From a checkpoint of a small image diffusion model.
Model: 32-pixel images, num experts 8, patch size [4, 4], width 128.
Training: adamw at rate 0.0027, 8200 steps.
Rows from block 2 of a small image diffusion model, named by matrix and row number. Rows with one number within an expert belong to one neuron, the router's apart. Each number is 500 + 40 x the weight over its row's rms, rounded and kept within 0 to 999. All counts start at 0. Numbers have three digits each.
After each expert's rows are labels from the 100 images, of 14976 (inputs lightly noised), where the router gives the expert most weight on average: "responds to" is what is common among them. Only what is clearly more common there than usual is listed. The data: gratings and oriented noise at many angles and scales. In brackets: how many of the 100.
# router: router (model.blocks.2.mlp.router.weight, 8x128), inputs 0-42
# up: expert up (model.blocks.2.mlp.up, 8x64x128), inputs 0-42
# down: expert down (model.blocks.2.mlp.down, 8x128x64, transposed), outputs 0-42

# expert 1
router.1:510455461459489473542460477493499471472512486533565508498570444515501500440536493613524524511487520409506569531465527434503629438
up.0:506582491490498537487558510530575457548577579483457437483440476462511514478515530513479514459565543516506515474552450583520471555
down.0:477521451470470537468486449458483451513502496539478483473474546462418510464525490485529492504579539509525470459492528473472480534
up.1:490497472528479525495553511505540556488456487484525499542502498529483464535479503480387589527467418435488431504480496460464501485
down.1:547463542508503518505489477553516523462519518473560527543445516506507524507542473509488513474410483517468511503504499509580536485
up.2:539518499467564539492519504383538491446479501420457548537502514498499470473541532481558527452448539586558490487576463529597523488
down.2:533455535476468477511491525519524488500526447467561465481504497468454496451527471562501468598543497554569487410487475533503578563
up.3:496513449508526461538505531491562512496509522520482510467534486508549449554569533594584520456466540593538551504538489506583512528
down.3:501513492485553566487481516545495569543526491533543565508456535508503469485532519522547416453505512473514488468582480501507473629
up.4:521506534576524512523446472456514500493475501485518492608447454525477486525468492461371502526474422441522465455484538499476523500
down.4:524501510526541495513482485442518480559510462478496475562478420546506474513549552498498480513411557499463506486557505471495516482
up.5:517559449465531530437499506623465528540550522514520472497504486524493459522476547464508466487553511538493493541547533508482514504
down.5:523578416547477537507580415496469487479491543496499520558481508483520470526499501544473460486582482536465437509492519468478463432
up.6:505518487475522492516546454537542528448469453551562516585467491560458546488412562490418504462506498446492478528513553489449524453
down.6:449499480499524500560566448438541540498483501479477542582541477592485569553546555484532473431481495513451538502476533484550497419
up.7:524518488482496542494482406493486464501507485445484502458430421400445490516543530518466500500477469583555504529453480496498492492
down.7:513475505490492512542454539433515495485491500516562524386545582493451479476441600531520516526493519468512471545516509443502457585
up.8:507543482454532588518497492461420468530510521495416522470538496530487528464543491513536527428554479542537529539550523508450473489
down.8:466513490441579586480444504499458488497548530489523539512524510480473522498522537503543552469484545557577520603487456480566473503
up.9:503512460573519588499517514498459461486523546539469490523522492510479504478562506555568542494522552516573410483520498467428509523
down.9:417496538542569530581486511557468503465502469482501464492536486468498464515518520503532510532535487609524511509454473454523510406
up.10:491461459505472543494429565419556477509492471471479453453497511473507493545464495470564538478517617546440498449541502518544490469
down.10:531485494452501480578475463470497438547447457513475544552537483549525489535413512484539545546415500467488447454468537529516493574
up.11:458499466492571440500473522397533482475560479531473506521528490450499490585560474469467545524432525540554481489538475543473586501
down.11:515469465483586465461504514527478531503533490523512435450425516526518444426471521564464491555489484506458557436541546456564504495
up.12:539529470440486468474493572510492519482471457448501508498521481476523525451536529496557511495523587603518522510555434463587477518
down.12:481498406551472484481542468515526506494502464487512505448487530491488436476505516589472498464433512524470469498552446491506462499
up.13:435485566520449477521480452550494407479502510535508504530552500444511533466511468494520509528529438450574578507530521448414484560
down.13:518498556480515584522513571612477478498475543500495492567435443508521479486535528473482453507501506454528442571484457466444430413
up.14:494393521509488410469533491479510522488492517597535601552489557477442501534434450484513552545479548513517453492500457471519499524
down.14:520580540501415424523566481473523487588491519488470469502506549546484501542569487523507528480554513453531493482494448472470514555
up.15:525547535486491510488520533500539483443444503566551535519520516502448511452550566537542572455471512542508519506512506488482546493
down.15:523540555451497502468505525566537535499505455550479477494490507494525474490503472516542467500480470469487475471533496484564435491
responds to: coloured (100); dashes (98)

# expert 7
router.7:540477494493482508531455521487531453489505507545567540492553474509494498510536464490483426492424499445536552602473545453457530480
up.0:485442416541492506541551511511507522486564529526424520469449554497441460513563540574519420501493475534608486492542454538511517455
down.0:503562560565532504484507504504388528539545475502492472516517458505551541488506460566506455469594516458521585527520465448554506617
up.1:506523480522492544464457443493403514513430524533549482498558466463554567468498532394450498519502530520454462583507531519485533536
down.1:550532450458491534550471479521568543533424433524485430466529452512414526477521477487435541501569518553556468582487538495574495387
up.2:541500441501531477483477563476510547494457535482525486514534590516425501494496490435473501528538482497484462446470474452516525508
down.2:516536481524514501454481466528495500509489475446479525497529502529502431513535411513476491520481479471450501503481455520494544382
up.3:466476433496547571524523520480483496498564489491384473450465495492477517590511541511571464454444551529591457494622477525518467510
down.3:479509470527558543539499452441401508511525508485508513512509498462479532420558498549411464546527456496492515473475509528568461519
up.4:478493472419520575499489459540486486487497451550504463558570516473455496444491489428486541490525521531519479558504443568421433468
down.4:537538506517533532511546410538600464468520505503477482554484453460528495525495450465569504523530398467511518549453492499535527408
up.5:506536514504501555524481500525448500584497551469567495427473501453481542521476434403444480483508481479504457499427587455525509500
down.5:551434454482473486421457488504530509489545461508534554507490474431543518523443534489479513533483525598485481506562525456564488503
up.6:449445421472452476532451486487484530519488479441496494518520425512470440564547569628570560456513587531505576448483470503529540461
down.6:520481456488532470429437489570477471465477566496498526548585470503490457483417479511510423548491460549384490516532507454555539585
up.7:454482554481443495512496498531550485446497476499426518497525442468538507536505488478473407460471489499434480505443569545492551468
down.7:432517517485477490547430529482584488479468502508434488515463473510523595484549510460498520491538513497505447501480464485528513549
up.8:494521505464489480535519538504585542474526571379475566509575513519514475494534549386500501553489572560456466489463495542624520506
down.8:580468458515421446489488517472631562572444483452547479490490569550421510492498486510467504494474466491487479497470533477461533549
up.9:438500510552468515529547469423558520423516516572521482438473430413426465543528450505437519464471537460487480519496553548512514541
down.9:479480488563516482518507470469442499430571485526428457488463580519533532508476492544507513513517531464494537506508468471560522561
up.10:471474488456430465560495485465529512493524451592440528614454505473490481548509512480462510423464507522457489525499480537506586515
down.10:428531563491535508459518440511489498515506527506503525528437503488547518503499462496493533539460454494441516524417456579467495591
up.11:508533443550508560497448501554538535442495511503553448442499546475533508520547532543453477511524504471516468517444564449521529439
down.11:486498503528513448433441465594451551447486531470495516446524486460547530484443460520455484516527457466528467443542471519490487475
up.12:494523491505488552490532554497432554552536497495488426509486486425542550522509487448476520425472465467488507486535514535468520471
down.12:565481445497576531527513466510506554575527492520575551539485468497511477535496492490453455493490528487529492520529460415536428499
up.13:460484453484546456530544526463518452481498521471405460577474456510448453505586573510605445485470555532516556449563468483563474493
down.13:505519434494452481477487524456471531479480514494541461482552482499514522455467474532485461423578487488503458459426460463424493524
up.14:527478531540487447541533485443534458522452476524500506520471606535512511529472568479407522481517490480452428514532551497470586503
down.14:507440563520541433512481538567550600477500514545467502489463491497566474474500486475520474526483535543501544511486526528571545470
up.15:460483513475554505515534454532477527607558431541499474461565568420477467517554492499505519524521585459502521535452530498493508489
down.15:516490482487534444522467553459506499532505488498522509474506497545485491500470491461476449575487436525507490573469590501516485572
responds to: coloured (85); dashes (72)

# expert 6
router.6:485470472508462486501459517494535503452512470539536491475554425506524480519529471508481504527470482433502576549496542429443523466
up.0:488532514493563553492548517501464464474520549445426474519462464498532505559566553523563478464506539552563518536563452509529472512
down.0:500530460501535525513498511471515499483519480525457473465574555434454491452565514517483494492529515521574473523477527472498456580
up.1:535519484432555536471518560473546463472463531455496496469467469478479490497502515517528511433490564505550543423481426450565493523
down.1:498527485502524505511540508531409514474473503519574554525454541472486448463542513441511528535436482509497478466518491507571468552
up.2:514479445535473453536493493486525514475473497462517592557534525506485469514476578471483495581540587467494451454535440507488521523
down.2:526419425513456505496402476484471549527488551470502513529481454564463494547445510490442448527516529498459515494504525510457570486
up.3:471448450511514553435528534521408441514515465459477492498494523470495513495467444438564500569448494513489445506578512511475491514
down.3:491565546488514454534521538411460474539540488507467467485524468529574569467481440510509488394547486472417534462461507515521441400
up.4:514487514452462515546496435482493480481547497467516499549524547575515445458407563460549462505458474477411484458452592509436463497
down.4:510505548451495426506527498421538569529468456458436503578575464543447520534502493487478482486524497573528473478499518481490458423
up.5:452467457497486504482573519534541541487516483559482466519522431498487491594477539500477537461457528479439480530512507556442522502
down.5:475490446519519508475486494514521507515469521500528491534481585527538581418480501514480527512501462468521519485471531589566395624
up.6:473522474554513511510503474521485493497579525462518456515481464447486442525498529483495493463431509515514451515649551528454516447
down.6:526500493462580598462506474400536510501477557499418493510517509511476533576461517524535504528492538461509413429474481485565474498
up.7:543482484532509451527525542543504540441519470497495494503503562493541450530529591463530489497510610516540418413499482491451445502
down.7:524514444531509429534511494432538556489525523487487516451548511569528581550496522531450488541524501549543486419561515417493521515
up.8:508495473543489485530500458605450448567464514473450545403481564458572479513524489520575470470497411527572483449489424563504508495
down.8:373513509538514583425487540495488464528579524495551504514462454475520482530461527519528406544555489506559534490525511509520555532
up.9:518511521461523446450557561496565504433540421491512511514598458485552468475477549437497540535486517494495450461460451488582444490
down.9:569491482488515508498544502497591517495497532415515528499464592585485564492503479465466534438453450439532520464533496528458538514
up.10:486510455465527476485508543477485471426499517447493556515512486508498506529522553530548459487531514504498507410545456512607470533
down.10:444426470488474469488483450507391531488471560471507499546513509502456513456495459573459491513430549514537492510462525471473511668
up.11:449499531523474496497508509519465499484550492518461497473553522499449510573514455574510512395470499518567554499566491478463478522
down.11:526515518487521496463433519446490457452532507523449463566466522521549431496556555517494482462478492499477533495488526495489524616
up.12:494550471421494455530522405622471559560494561552507488522543491493515542457473570472491482451548527479486572483515457460415479481
down.12:564470430501487527489543530602507504426486535565497533545488512474520537551518457471452548497517506520495561591528535474584420363
up.13:534555515551500541481491512522468465495519445551477444601479515515513511524440501502463480479501527543503547454574539539510510443
down.13:529528468477505515444506500460516423492491516545489474498504503475546504474494572485557452493517511385510491400455545485485494532
up.14:499519502565520490524469506509479470497443540480449511555475517553461530591540566521483493427530466523463547507512459468511522579
down.14:424497522516502470397445472610524526505485559522454499532479466483453411434527487538438469553479514472479495478488510525456510529
up.15:475472482523447441543492441484542491514509444531517458534441505485448479554528579440484498498511585519455507531530526531503508455
down.15:467540474538517449473486482533475465542480482534529487478484530520526515441482523562532376586483490413499394514558482539576482582
responds to: filtered noise (50); stripes at 0 degrees (32)

# expert 3
router.3:480507499472490447478538483511516517475492495440530538492516491506520505519507579447474522517526517525470382421488459504615484510
up.0:510500525465432475516482499562496473520485448452551498523571508520557523536564472465526583549598521463432467470556530460523410477
down.0:516477484511501462535486460477611529499459496472528444445418456485507622539480450498486449513443495509540529540538522530547479478
up.1:474433460491574493465521440539464462535502534552489458486590485474500524498476469488521461503471508514521486480520499498425442487
down.1:537470486525463477521556438464501565414478501405535388508530516498467523506457409495457535481504464543501531498516507435416555502
up.2:522505463486519573517506478518457445501510477576481532482543547516572514456501491451522498513457495520553542435550515481543464466
down.2:603517536487490536481539468464599521504505541530503464526474491523537528569557513464474492498612520511456550608521463466501559438
up.3:502464514519455518488504487533552480593478604461452436493498558475482456514469558423534482458547475571552459430489532540479498541
down.3:516477530534559519544491517507426523441485589535460436473519519468476509509517561397477502526529449509520494546451443477429529418
up.4:528527469538470496542507464477505522481492486511469486500514511491506527545465542553483520531531461444522444438512593517478570478
down.4:482529499492495490503532521427454574518565481546542524541547425528436474551519490453466460484487459453572551528536573570578544464
up.5:531484457463462468473489447488511518477430520537544476507495528520455507519517480446451494507590523537547544483511481427466471506
down.5:561489454512538469519497483465473517516445533473426501475515519453544574511497456484425525506575468553480547484541557447511565472
up.6:500494420435506464436535442492478526475544434494579476538539462507424451499461524472517532554504542472492522488566528486499449415
down.6:570475424536466418517556519433486483482451481512480457542497498520445506531535476518508508478483440449518475498552509527499519531
up.7:450529504567486523581491428478524529487510504494461507502434478443461505503519461504490535494474546455552470537496541480526515477
down.7:478500534444491539462485547486430505475495457526521539476491492490557525442522536560419550487446561484555436479499438482563502517
up.8:453435588486515557450499476500477443503452530487447506492539522490455476510501486507538475475509575532474556583497532513588489535
down.8:580471526475512443456508464577475479457539471459488498488463502498566444469518541434479456514491524590498568529491483470435516505
up.9:479439526435527503472458384570494461494514543568479436519532537500484558497521475498491467483491471522489463515540500549438465472
down.9:461501506493439514490554484540530547466469470419541425476517534462440526480457408560454528492491559486534504445507540424473552523
up.10:502550526522492422574494493476509531443496536395453501538514538526473490527493560443445469526478451519534481416496535519540479538
down.10:460556507539525478560453580492453436550514528629517504504575477452502433463489522438589451487556469499517491515476525465557509447
up.11:513466494453412458454541472472489535511498469502491553516507526455479548466525500454427582537511552557531435533506493498462557459
down.11:492462474529462510454488509537521491464559505501500547531526520512449442447478487474429486446458531494526485464413507495459489502
up.12:488482541456438444540548423522538449503516510492529547515515542519463578541554450463570511525516490465500490493494463547502502574
down.12:517472538499520452432546494522588512487478543458547491477451433566473511510460487471542503492405524534492515563480475477508467533
up.13:544470468544476489475453515517576485514502466472546504523502534513559538524590483487465560498480482469523413525471575514506539455
down.13:476503498544450573477415575526538509447498551502473514460526540426578534489495492446506495564526518507471462529463539458477495410
up.14:533530486503486474456512477467541500544474510539489475433489465438429513472456406466500479503542541490425475481518613480472473491
down.14:503504491506539562483523555403484468523439488472476491519428464523510554537523578560464465503539436477506476473546555494546495462
up.15:549469462478526606500474439462497543457483528538501517502486489557481469472550556540521494478464590511454511531534566481465499412
down.15:559489535509467429492497433495503514513491495444462493560546454542441495563545472530444502458576460456508514487485532533565596511
responds to: square grating (57); stripes at 90 degrees (45); fine (44)

# expert 4
router.4:528499468470455514492473512491507484442488506563541501494573493503528511500484461516485487507526508436500564540498552422466485452
up.0:447464471533524463527499494591567508470488430498469556444505481503526452501569522484536467497573478453502500445525451514537435559
down.0:454494453527512465536521483485468583552469539488473502517485458542470503496456467436487407463503522523542498544495489499546487563
up.1:446516465507501463464519486442506540525477574452527507527523464476527562422523428440488553488504503522506573468509463575563473451
down.1:538492452489514608536409570499551499523499474463517448539435500551530538539535576563549594495479587508482523532545498547452457471
up.2:510476534522519564571453509486511440430509470528491490563514455457460467504445560505484491515465517500516440453510513517453494543
down.2:482584565485510529502476526546503468438533441448501525546539473480479461477501512440483495456521480576514453404545440442496429447
up.3:473495485577517525489528490468512553433478507511458521450506540508464515495574497508576487507515538504551507532525436459467497552
down.3:554435525569518528520497477443449541513552434523516493479516530496482532528436497465513535575551406523567595570538501480561512498
up.4:446487466520470446486554482572509527447463488597509538510508478463481491565396487475546544499514506500483477507517474565470492481
down.4:535485501550515488527576558498465508450486487464398462568498500531478523480528463502518511513470486441550502516559447499459497601
up.5:508556511526455539436474541536471520498459543452456464550425500480460498437544566446509540488586509530481505473572478567491459481
down.5:544458456559499605418493469551534465472503452469493483481457467499514497503474493491462537438456484503455501540517501422578495439
up.6:520503477527484518456486518434424488458455489546472499567508461451468583489492525466531461537518496517516539492583529482553531514
down.6:502471496536526489508511495518501488441442486554526468460526478452479470471493526533499514475540519435489455576438526510438543398
up.7:527540543547552548451503407527521475438491437494444480519480533574573442515575509577576449486495526506483542533444507543474404520
down.7:476494556534552535548464511499437478501479465492466464493546476527484507528539461405549500458472511470529552621446485524545491514
up.8:534487472530480551512494486559471486530513511486509499497437571598506509546485548436431479522508393495484457463489541475446511496
down.8:475468527517511536461479455601515477440482476465539551546485463506451480525495458481515513493441514519485507495535498506532496430
up.9:529475446500496525476516505500513560477472539472534540503532456511460513429481555434552572561478534453499435477591542451498489439
down.9:577501514451544527473562500479498546479498489476478458543430506546496437499443484521471560507497466510538476407471579450497553430
up.10:464538518467477476440556520481553460434471503472462551445497461470553538507535541578542508448509519483522535511521438507566474445
down.10:432496545527430520503480498477508508474479521524609517493498465494523469464496442494557502522491560477519561573447505454443547610
up.11:478524498533513471457482453438504515528533553454503490494518454517553496454526461479481565528579424514503566459487529500482478470
down.11:408488514490459534471530485544478562504484481429510521506486460486503509488515576490457495495479484497525477563523470503489539397
up.12:522530540482491432512516498547506463506551457521511560502553505494563436448425492505508472525469486496511545450520471424486456510
down.12:483455538497504441542461491494583490550479547541469464595456491535554474606490489485534516469504510455428510481520473532437484492
up.13:566474486489510521463517584526479489491523545439446470503430505425586514524542533544509488511559479554546497457578524531509484499
down.13:456500483466569509452490478502418442442532499519465500496516540441503491416525550477445408482569533495563519466545515551473507540
up.14:502474514447500470492454541456488524555525510482494492494579496526484519522528418446468523505450476526468472522525488481472592536
down.14:545513498457464492493507491520541552544472471498466451508403459467439509455462530552448472493510492513464499508436463479508487474
up.15:507499421529544594457483531471499479547476536509491455487464531552536527523541562465469483427501456514498521499593513507488516503
down.15:580548469467483534431484449569449474440542458524502522461518507484475571436469500532535420561491495497548498531472525475548430450
responds to: dashes (53)

# expert 2
router.2:538474500472477496485447528514505468497503512534538531484571482498534510487496447538506501548530520402485557545450558429456519454
up.0:457517481508528420483464478557444495500483459498489555492541520459432570447567538440441494516535526527526548488460454559471519507
down.0:492474429534486441478497499557527503526515486518560554494513521538447498481502493488531572547505467455552449549500518529561449366
up.1:520462428489502485520508472531467572451535462534430442553446439518442489507446537531495525421501475463488517516496503537497453453
down.1:503479436460505480593539573526468528528502532490521560535511498480455435511501454450531470546516472565538488504524501520529497593
up.2:549548511500519437493552507475575485548461452551432520468439543514456473448531484472532510477514509544489457492458483483555483507
down.2:439509479499408468528420505442539469463481488507451500509536470538476469514477468461476445526575471474497541547467536582503514515
up.3:545440507500501471483533530429460458494547565435428473544471455451499514486448540518547494496535517552524565543586472551543469478
down.3:561531564538540498531528514486437457521474514534456510504484511464490480430568586547521476526475549428488452463451486446457391531
up.4:498497469512413545432573502473507542497495504529511460472552485470594514544503472478532544515473527467480469530450590489420571549
down.4:535459534490510490438497493633571534490455471560471465483462542551428442507441514421514502463456486469449525404526459515527424554
up.5:534450540475522508510399511514480465543508520495575509524489545530564517518507494482475445517473377425535481517511514467473556489
down.5:532562545516493489483490444597504470538553520480508514522455495484470507506482492521522499469532558480438530475536534563566504440
up.6:498479505479555511500503476478495491479488553527458422478494632500475461539517583525546444467433463518490487490540556532493482510
down.6:525495527552486423481495494455401490494531557529504476515543469468477538501552511565565450490574483516514531517499557539513461482
up.7:472460492484505537496520479494486503460501494479548524538511562533489488526417508508517503513530468456510401527477586440490496593
down.7:511491594509495476443535556489464530452431467472554454526498413543444448503527434462496525426452481487486512510519569495456512445
up.8:455541447500554492431482546465518535536507467504467490528498449482484515511534524461578477448475531509488423468464517534574498447
down.8:544426496547475372477467568471549556567525494450441462438487486506411532493435479471455533571481506536488519508473499539445562593
up.9:499465407475429489440465508517516497544523547537513495505582576517488447505531518501477475491524529484462488490476483506502467465
down.9:565515442520484482532471453419470528590496514510534534539471471554441552530457504429471448475565427492469514467473531496525509498
up.10:544537534526558522504483479512459487495473547468593442482472537456491465482520475381468524500562519492563486535502541500486499534
down.10:579487452526530541422501473560535502447483463451504558477456493500528495544492518491463498570464519488490472560547453506517525392
up.11:500534476507570525443500515505441529496498572482524499522501443510489444503517554546504521448500588499512524498511433535524472502
down.11:571501483480565595500486544533348503513492511502468551498502465557499524453499470509460489518524465544493555583538451477470524564
up.12:483473501449468490540517467519541481519515498586522477441601528460502457530484577466409477471481544478481512517546532488499509511
down.12:614478500510530444502586431586530486477510561542519527503524511499448461469542477524495489477506429507543485466507496532474497608
up.13:546443553569585575504413530480443523497514472488526511471467405510479458599537478481461512536422427521482399491471509476462556534
down.13:459510495563565512512420476458421535446496429489539504519531541513570469500468573504518484485438511534478428454566524560551509490
up.14:506516540568492563474466502518486538475470487526484444528480532550536488542440525482477516518529426426476440423449532520511485486
down.14:540517527547465528469461519498503532433528507446525496518502511533447526497529456505518450506519479499477523428537460399500480539
up.15:524511513498460516481593486489533446568539546492562525454402518423531500549477542492381505514451435482522440476471510479476557566
down.15:524518518503486535429579475403464501477488537487466456483433519549459516563552519496534509429487516445448531501512531479531489473
responds to: dashes (45)

# expert 0
router.0:490455496490531562540530493485490517522508506437424424482423536524476514530465503563518449459522475532535495496577464532503511518
up.0:410482530494547519490615497524492518495430471572499528507518502533468473522422495504507486498487493494479513525498506543514506524
down.0:558572450477502489522584471436503463527505498536516515539503522485459422504513520485465514505550507534437509533497542479446510466
up.1:453501436524547473457512489591512596484494478549531492559528491510482450503483552435535548502533394435492491539479454527496551545
down.1:550531364485483525509556558511437518527505544469468528498432513509514542504501467562536467476512517517539477461524467548521534608
up.2:522429543489497467516459517472504517469534455552534509513432445549508517527449589510475548510493438447509466473479533468531527480
down.2:548565473553503471433516514485502479461522506490476462483552529496500474445543443531468492444494496490482520486560544441508528573
up.3:415493451606539540424505494507497489513518461550495454444470523536493452430522529483488480474536481503522470503580435526494496425
down.3:511520503503507467510560438411576505498547481503528500527495557543509498528500544472508492476495489500500543493500473480472540538
up.4:485507546438512532512613505549430489527577462536444519468514434436512517568433501511500484481510468518503496433535555563444413524
down.4:522551504497443534476566513547484490506521524475518500534540485520497428504476508505489449495449483457471401459521484435469473536
up.5:524438466491523517530527523453501454515483542435443489522497562542486471479499512507572508468417558531563482505506522493497476499
down.5:483466562585463427521482489477571512494480514544552496517439544543485467575542530480490485501534534536477513584476520562506548591
up.6:491457482478557498532547504512468447529540567428461466502439535586507487538501536540522415489478488538567474424506473505502422501
down.6:548470560526422420527446513523534542519491521553504516568499481517502513611544506472521471543500532542448489503510512512461531479
up.7:444443475491540549515602485488476456546518533409449512455418472515482520563476488505526445467489528554555468437470494499514438528
down.7:507467538540475436518488492510478566546496573541553462546422501534526505573560508469482529553496501535489509504466506488448539470
up.8:518514518573554508523544530415434518519413569480529473493473546517454542584445524507439468454537496515441483487540469522459511566
down.8:498473513497475520531494515577477498522416549555492469518503455534591490512508524554496533581489574594462506507476553524439551490
up.9:496507534514500482484497515472464477562463469498471532526463509460509475432526431585485478497547537475471579507516471555530454535
down.9:416571505459532476517547513558500409536519517573487557536460531503486476519507502499506443470486480573505419503501451539514452492
up.10:483546506528463529460508479489459513464496516510465521488531517565491440451506507604559501505534490521470514502547463555579527463
down.10:483489525485547577473541476462542481506502423459512492490542499498458471463522553527538512474416560522505635481541521566583530563
up.11:510508473517433459511550532515558484456458504532468448516540524446487456513458533463509505498533546496512534528515458459500431544
down.11:457539512511485517653508462476511517530466504497582496527527459542510525465540498515504517480557438407525476492493446501527442458
up.12:451461533488518535546486465483531534582452475442483550467505586458498533538514437524470488485529445456481461470506466496488555534
down.12:530586478527519553466485473473477441568526503469472510471498447530513489483426482490483477478483456432492487416469511471567546549
up.13:479556440488508496553471462455480566546472463536460485456428496480511523509411442469476508539536547493443475527461562484504538463
down.13:570518438484501506502506497404421477493500542461467545503519524535497544525463514513455548522541479467483449526531538436524507446
up.14:497522541473508514477532472405548526434541582509532490498494506450461526512470472457439530500460526439561460536501526535467522495
down.14:520492481451513553546500527465455510514552496480460536517513514576523516455514501587499514519468452482508519499524548515474503501
up.15:464449434466532527550537451505479490527509518385463480457459511534483521578478503516535420495452499563548507419481501535497457525
down.15:560461553520439408486490507534567537517480568559542502528508534478561465590502511528508549554465537540469551548469506522450475462
responds to: square grating (77); stripes at 0 degrees (43); stripes at 165 degrees (30)

# expert 5
router.5:498470449489487530501479525499509479436507529541557533465548473489477523504524445526508507536477516414512574555503565479460516489
up.0:516481527480557539512507444547496541513552514531499474511520487458443512540371468468541479488515572476466513465495554493439507414
down.0:500497481494456435517483485583462576511507540486463667598532521567512505526559526434496538528554460522450508531529494501526455474
up.1:457472474420502531504492455468500473540485493426452535462532477477498514551440491461497497474467531576431484518480536501520498504
down.1:444481504485477473520466590510604468546521544528551565576490555498439456466477540549484501540475474484451425527458541490480426603
up.2:433515533496479562529522457506508546492518455512527459544476551478499481512474520453522527515496486490428444490526521464469527472
down.2:512549512487422523520504426568510511514489441507471510551473462541490494563524463526517519511536481517465472482562472463507460443
up.3:475413589479542545458510479530550467512508535515497464547557453517492477468478564472541527502418507489490468494548545515443530460
down.3:504485529512544518524525529563454491471577495467525524569523428564544523514516530461450502494511502467500460524524572499540474511
up.4:499555532522505519560560488519518409502519542513561483445499500473475525508407444483415543512464429557511445492548470520459524465
down.4:550454593546506471489567505510534451534461528551502524500562506511553516497473496497529517594437494419439526441471502494495521419
up.5:487571483435539560502577501482525504471471562542419497513532548429493514547460520481511572482413509487496440447539463456535549557
down.5:550468455437517449506530476421439495509482449508480481512526502521548522480525536489499532498457490453579590474497500492521602539
up.6:511572493550379535442502445522479433526473491470496437514468496504532507444570579481517458453522489499529505560526471542509549516
down.6:444544492511441578446510529535592504562472470489544471462504426439467468496466477557519531554478495470501423523456453479518464404
up.7:420499502495446481481578445525560510491519483506532450513492501429470436476541475491476502524515551502504470513505471471435541539
down.7:507499471519492479475548497500483496479494541511556500522510516527489454502487550528478476427538409467466486506554532450529515532
up.8:545443523468535533465485508479392469533490574535604474482518549461513449452479502441435529462513487537481449574498490506463511521
down.8:550571557538519525537571497527561510479426444503494528504498488472460435519535494528464510462538461524474478613523501429478506349
up.9:475475454516462546451553508539524581482495429473503595547514496527504474399582571509455510512478548506508496431448506461553492497
down.9:421414498467451574502546504578547538512449525482484518539506486516419518536515447577470424560568531450514461549525448526501585542
up.10:500479506452504481510442466478496568487503511502460490526573468492481471515476480496533550511537491494541503551517544569446532473
down.10:564478482485487525548527510593506548523497477559486540575502482535448427499462495492520487538432462575475439513497457495556478469
up.11:499526530515462503446500505555514503576459524407524491459568428507452457460463504379493519495490531519454472483512463473541530520
down.11:608612535501507573517544482503525483526473432510510518485504598489486475483512491475451531473494467535466444436548569562449462490
up.12:504511437506466465483524514534579514559392539510498537527578453470515524436561477506556503435506509545535510541500439491596474535
down.12:511486521440504479481487463572564494538516503512530525493475517554443457483430514513493514565466497550423512530540421516485553619
up.13:440428551520541534525516523412497498483461538537489516511419486532506515580489472618509528527449422476533513525563464505453521546
down.13:459541643455475467458535531424459477504508461486534487450472453499492490418500537527500516475505505475503572490476482494508538567
up.14:513471562557457488512488568441532571532535443530505473449476498477483445562515513532507486551481610465418502514523522468518496512
down.14:518464504532547391522487542469503515581519463501459510484492521534521491482520537484446489503478446584460466409514534523448508583
up.15:548483513527464468513497524587519525464514438501505484481483451508559508471517510523539513521502555495504559424482532559479449473
down.15:440526408503513470465493517477507503491524583523479461466542495474534496481465500455516480537578504538504441478561537538502567478
responds to: very coarse (42); filtered noise (40)